{"arch": "transformer", "model": "sound classifier", "dataset": "short pieces for a synthesised band: melody, chords, bass and drums", "train_examples": 26041, "time_shift_ms": 100, "n_mels": 80, "hop_length": 160, "input": "log_mel", "spec_augment": true, "win_length": 512, "targets": ["key", "tempo", "melody instrument", "drum pattern"], "num_classes": [24, 10, 20, 12], "norm": "layernorm_no_bias", "norm_position": "pre", "activation": "squared_relu", "head_dim": 64, "fused_qkv": true, "bias": "qkv", "qk_norm": false, "parallel_block": false, "moe": "top_k", "num_experts": 8, "moe_every": 1, "expert_mlp_ratio": 0.5, "experts_per_token": 1, "shared_expert": false, "subsampling": 4, "layers": 8, "width": 320, "positions": "rope", "pooling": "class_token", "mixing": "mixup", "loss": "cross_entropy", "residual_init": "zero_last", "optimizer": "muon", "muon_scale": "spectral", "lr": 0.028, "momentum": 0.95, "nesterov": true, "orthogonalizer": "newton_schulz_5", "adamw_lr_other_params": 0.0013, "grad_clip": 3.0, "sam_rho": 0.05, "steps": 7500, "batch_size": 512, "epochs": 147.5, "lr_schedule": "wsd_sqrt", "decay_fraction": 0.4, "final_lr_fraction": 0.05, "warmup_steps": 750, "weight_decay": 0.01, "adamw_weight_decay_other_params": 0}
Rows from block 2, named by matrix and row number. Rows with one number belong to one attention dimension. Each number is 128 + 32 x the weight over its row's rms, rounded and kept within 0 to 255. All counts start at 0. After the name is the row's rms in percent of the matrix's.
# q: attention query, key and value (stacked) (model.blocks.2.attn.qkv.weight, 960x320, the q third), inputs 0-159
# k: attention query, key and value (stacked) (model.blocks.2.attn.qkv.weight, 960x320, the k third), inputs 0-159
q.112 101 [105 120 186 116 165 117 176  69 108  94 150  87 206 109 124 112 125 154 134 156 169 100 158 181 131 131 170 168  93 179 128 111 128 117 149  83 152  95 183 104 181 155 136 123 109 156 152  91 156 212  95 106 103  98 120 175 136  88 165 122 145  91  84 184 148  91 132 105  75 109 144 148 124 106 114  84  72 153 101 177 129 109 162 154 171 124 160 167 113  74 111  90  99 172  95 118  73 188 116 158 149 124 127 128  86  97  91 182 158 175  99 111 119 106 131 134 167 145 135 187 202 108 114 144 121 147 121  98 178 151 109  97 126 144  84  97 111  44  74 129 147 174 130 130 178 112 106 159 155 158 138 123 145 134 115 183 104  93 130 188]
k.112 099 [146 155 103 165 109 100 152 117  89  70 143 105 150 100  80 108 145 130 116  81 108 144 137 103 157 136 131 110  94 191 158 143  98 168 134 146 148 140 164 110 153 119 115  92 132 152 100 115 161 117 105 122 127 120 111 175 127 129 104 160 104  68 105 139  96 176 143 113 112  61 166 129 155 124 169 121  85 148 195 163 143  91 176 153  99 165  78 129 121 104 119 112 113 111 200  70 172 197 176 125 108  99 155 116 161  99  65 148 133  92 125 144 139 121 124 129 140 109 154  94 124  84 202 137 100 169  64 117 161 166 185  85 183 187 176 118 120 168 129 137  72 108  93 121 103  94 157 166 122 108 150 175 133 136 177 146 107 142 152 133]
q.113 087 [137  44 158 126 126 130 190 109 131 125 135 150 121 151  63 206 132 141  58 155 133 115 155 154 143 124  94 108  97 131 146 123 111 172 165 117 157 154 159  75 170  89 117 141 103 134 141  74 158  95 120 152  77 139 132 222 122 113 137 131 115  95 121 190  94 144  85  99 216 118 144 170  99 151 152 119 191 152 118 134 121 106  93 113  86 141 178 162  88 132 104 179  90 184  86 145 129 143 190 147 172 123 132 124 129 118 124  83  92  88 122  85 126 153 118 163  90  97 131  88 136 110 127 132 113 137 113  64 132 103 129 113 177  96 162  95 108 153 135 200 149 140 106 146 180 143 143 128 182 130 115 216 107 179  78  90 112 112 117 183]
k.113 084 [121 139 148 108 120 107 102  82 136  85 145 121 138 174 108  37  78 149 132 127  94 176 122 141  96 159 136  84 102  94 166  74  78  81 150 183 115  87 114 119 144 153 147 169 140 142 142 166 205 187 114 100 108 200 133 110  82 153 109 175 140 149 106 159 112 147 162 101  62 138 143 149 149 134 158 103 130 121  93 146 166 131 151 121 156  97  86  86  78 146 140 129 133 144 104 138  95 178 121 156 119 161 149 153 117 144 128 134 144  82 166 151 140 135 181  86  91 157 147 122 135 168 138 110 177 142 119 149 189 126 147 125 115 159 105 141 159 137  50 143 151 162  89 121 154 131  87 139  84 104  95 133 113 145 142 126 126 159 105 120]
q.114 083 [ 63 135 123 132 106 101 101 195 146 118 145 127 124 133 151 103  85 143 151 123 148  83 161 166 179 112  60 128 162 153 104 103 187 171 165 130 120 133  57  95 128  99 121 162 125 165 145  89 117 132 151  92 142 123 133 164 128  88 161 170 129 173  91 132 130 131 129 126 146 141 178  83 125 117  81 114  98 123 117 175 101 147  70 145 164 121 130 114  95 192 168 130  75 107 121 157 158 169 157 158 141 190 105 189  69 104 139 137  88 168 110 114  99  96 119 119 126 132 115 111 106 156 151 154 143 158 101 127  98 128 111 137 120 131 129 140  78  91 143 177 128 145  94 160 217 148 147 163 118 156 178 152 129 110  25 133 134  97 164 174]
k.114 087 [171 201 125  84 121 163  74 143 124 103 152 170 117 159 118  96 142  95 119 138  80  89 164 127 168 141 125 154 161 166 188  79 112 164 154 140 123 140 124 113 113 143 122  84  99 142 114 105 127 117  96 155 148 129 134 116 120 140 151 151 150 100 124  76  79 118  98  43  94  78 105 152 195 152 169 112 121 217 188 142 139 101 131 147 130  98 108  91 137 115 165 150 112  97 115  62 147 126 122 103 102 163 171  76  70 113 137 121 141  90 122  94 132  96 118  92 130 100  93  90 165 196 118 128  53 165 134 148  72 164 111 100 169 158 137 135 155 132  97 121  89  92 118 110 156 111 165  95 154 100 185 138  72 131  82 129 130 163 167 149]
q.115 071 [185 128 223 138 169  75 206 130 147  78 158 112 165 148 104 116 117 177 164 204 147  91 163 193 138 106 182 128 133  83 173 117 128  79 125 137 120  97 133 128 144 124 132 134 118 152 114 115 165 152  88 108 119 140 111 112 124 120 153 134 158 123  71 160 100 112 139 148  63  66 141 108 108 132 146 130 112 133 180 107 143 135 131 133 128  76 102 184  83 119 119 116 117 128 112  60 131 116 108 178  98 139 128 138 114  84 121 136 141  74 169  77 126 118 129 127 104 135 154 120 153 173 136 155 185 170 131 110 180 124 112 125 121 155  87 176 101  83 139 133 137 131 152 103 134 102 110  77  90 134 110 108 123 157  86 135 113 164  95 120]
k.115 072 [147 133 120 120 116 108 182  98  95 115 123 133 112 150 121  66 142  57 113  81  40 135 116 131 132 154 131  77 115 160 103 166  90 155 100 113 171  91  98 169 148 155 175  77 115 125 152 120 132  66  87 174 172 153 159 129 126 135 107  75 142 124  99 134  80  94  97  20 120 118  95 104 137 108 159 119 146 159 159 123 122 129 145 118  86 125  91 175 111  99 125 108 132 137 101  73 147 163 183 115  74 122 140 112 159 125  64 112  98 141 151 134 161 118  87  78 175  76 189 114 208 146  86 128  85 173 139  99  95 132 131 128 171 129 136 119  30 135 109 131 165 221 161 103 129 128 141 158  78 115 111 139 161 137 156 160 139 138 156 124]
q.116 081 [139 111 179 147 163  68 213  90 175 158 228 109 152 149 124 125 138 100 107  94 145 102 161 172 139  99 155 132  43  89 222 105 129  64  92  90 124 123 134 128 137 180 117 140 120 150  96  98 160 158 156  68  87 138 113 147 119 129 147 121 200 126 112 151 123 165 123 140  71  58 137 129  80 134 154  80 136 173 167 152 133 136 164 152 157 138 150 144  93 122 156 134  82  97 177 105  96  54 112 124 127 152  71  80 151 135 140 189 178 115 162  21 149 112 118 118  94 180 168 118 126 134 109 131 174 141 119  66 132 104 125 129 147 137  77 137 146 122 106 163 154 107 121 151 134 117 131 158 117 110 141 137  87 160 172 143 149 104 135 133]
k.116 088 [131  82  91 163  63 137 153 107 116 123 132 129 111 173  96  83 115 103 167  72 109 167 156 124  77 168 164 109 101 162  49 153 103 144 168 154  66  89 193  90 120 187 176 188 107  97 112 150 172 148  93 194 131 110 142 168 177 177  56 170 126 172 100  93  54 143 106 109 179   8 105 135 128 119 174  70 109  87  70 174 158  96 133 145  94 114 130 139 152  85 105 118 124 111 160 104 130 173 133 157 134 140 129 160 153  97 111 153  99 160 131 128 188 154 109  74 169 116 131 109 130 130 130 125  91 129  99  74 134 150 155 154 125 107 178 112  33 167 115 179 177 192 151 126 144 132 137 148 125 106 113 132 127 144 103 192 160 121 121 110]
q.117 075 [162  84 130  84 107  98 114 174 199 118 110 100 125  88 129 137  80 139 140 145 103 144 117 113 124  96 124  84 126 115 110  88 185 152 168 107 111 116 147 143 118 129  83 176 116  82 144 149 105  76 170 161 108 122 162 135 128 105 116 122 125 153  89 188  85  74 165  65  90  99 127 158 138 156 165  96 171 108 152 130 130 145 140  88 137 134  96 130  83 183 149  87 124  98 139  92  97 147 182 109 184 154 128 209 150 153 117 117 128 117 101 128 113 140 165 122  97 134 174  76 140 158 125 121 107 121 112 134 105  71  82 130 152 110 164 162  99 166 114 146 188 160  98 105 164  96 146 122 123 126 164 143 134 168  92  70 152 109 116 160]
k.117 073 [132 148 174 119 121 131 132 106 127 118 118 135 153 126 136 123 149 129 112 102 171 157  93 152 150 103 137 147 121 215 154 131 142 162 158 137 147  28 137  90  88 148 117 131  91 148 138 114  86  94  95 119 164  87  78  95  80  76 121 100 106 110 118 117 101 113 124 114 100 118 105 159 119  81 143 119 135 112 166 116 179 110 114  78 193 119 144 102 112 144 119 176 188 103 118 141 131 186 147 101  98  95 136 194 170 115 138 192 114 151 132 112 140 118 182 166 137 151  92 158 129 136 117 160 103  79 137 145 112  92 103 124 148  58 124 182 171 159 140  81 157 132  96 166  93 119 175  99 123  92 156 118 166  99  84 108 178 193  90 122]
q.118 087 [170 149 142 137 130  91 137 144 132 120 156  78  99 119 196  87  94 142 176  85 116  84 119 108 152  38 151  99  91 102 125 106  92  88 150 164 140  87  61 164 122 153  60 180 104 157 137  94  91 142 148  90 160 142 143 117 144 133 105 114 149 182 139 117 109 177 155 155  63  97 165 141 108 129 126  82 148 164  97 112 141 154 145 148 135  98 123 117 129 176 119  78 102  73 151 125 154 116 112  70  70 235 107 210  75 117 169 170 139  99 136 115 161 137 178  96 113 137 144  84  88 183 110 146 151 142  88 144 123 149 116 127  88 163 106 162 129 125 102 158 130 123  78 136 134 108 118 171  86  49 149  87 160 136 101 122 186 129 127 125]
k.118 087 [145 143 123 120 148 147 107 104 137 128 102 161 141 120 126  87 111  39 114 154  85 111 131 242  97 149 197 119  64 109  68 135 133 144 164 140  86 169 126 141 110 158 140 111 108 103 113 129 118 111 110 189  72  69 104 170 135 137  92 128 130 133 160 110  80 128 112 103  89 119 116 109 121 119 144 115 130  99 175 170 137 146 162 188  87 137  85 150 130 128 112 151 165  85 128 108 175 118 129 123 149 128 129  81 131 123  76 137 145 122 153 109 145 102 150 120 129  85 149 100 103 126 102 123  65 122 216 162  47 135  90 190 169 145  99  97  87  89 114 153  81 166 103 140 154 147  87 156 135 156 161 107 151 114 144 157 113 152 157 159]
q.119 078 [124 116 143  98  78 159  54 170 167  91  96 164 198 121 167  96 167 133 143 144 135 130  34 155 121 197 184 161 198 162  97 191 151 151 111 119 133 119 128 137 107 110 195 126 124 139 137 202 107  83  92 150 117 105 132 121  52 112  92 148  64 116  97 162  79  61 167 154 113 117 105 119 107 126  79 139 110  85 114 125 138 124  95 118  79 157 116 122 144  60 144 153 169  61 136 206 143 133 115 153 127 167 142  94 141 152 141  78 115 130 186 162  85 139 131 108  83 114 101 122  95 167 112 177 143 109  93 155 108  97 157 134 145  72 180 120  85 120 155  37 152 133 130 109 144 124 121  83 123 146 118  82  96 115 119 134 148 155 181 133]
k.119 084 [103 201 187 111 122  93 136 113 138 178 127 157 143 112 120 137 116 112 147 139 123  79 112 116 191  90 140 110 165 114 157 160 140  78 128  88 158 175 150 106 129  86  84 152 132 144 129 124 133 127 166  72 119 156 154 119 108 117 174 114 142 130 142 122  89 146 134 143 134 152  97 124 111 145 120 120 123 162 123 119 117 176 117 106 103 138 115  76  88 181 136 189 136  98 114 176  72 118 117 108 116 122 162 111 104 208 146 134 109 131 159  76  89 178 179 107 107 148 137 164 145 132 125 121 151 162 132 157 131 126 209 146 123  88  82 108 137 136 130  98 161 159 125  81 183 142  93  63 168 161 127 151 169 121 134 175 179 144 114  76]
q.120 081 [139 136 135 146 114 138 157 118 106 158 177 144 157  91  99 149  95 142 148 109 131 102 107 106 114 153 118  32 119 105 191  66  93 151 145 124 110 133 173 179 153 170  84 136  70 177 130 104 123  80 138 120 160 129 170 188 153  91 134 147 144 150 164 125  66 134 149 128 106 118 122 136  93 152 139 134 153 182 135 173 157 151 112 116 174 130 130 151  71 167 187 128  78  98 122 128  98 109 157 125 140 156  53 151 143 170 102  79  91 175  56  57 168 161 109 154 155 106 154  63 163 145 101 124 186 105  89 117 115 159  82  90 130 130 142 109 127 155 161 156 129  92 140 140 197 124 131 166 160 160 143 155  80 143 148 137 161 144 124 122]
k.120 086 [143 104 148 125 127 166  74 154 112  76  72 118 113 145 101  62  97 125 156 155 112 161 102 164 153  96 196 181  75 203 145 156  85  98 139 192 156 139 123 138 109 143 189 147 111 180 120 149 163 101  51 146 146 168 151 121 140 104 101 119 172 153 156 121  57 184  98 111  78 106 152 127  76 116 161 100 134  86 120 115 147 132 126 144 146  91 105 122 141 166 144 142 159 156 132 139 117 195 137 100 123 132 112 138 118  95 117 129 187 155 156 122 122 115 133  61 103 120 145  97  98 143  86 131 168 101 144 112 115 130 130 150  96 122 128 169 126  77  93 123 169 134 138 125 175 138  75 167 147 130 143  99 154 145 112 105 143 154  84 108]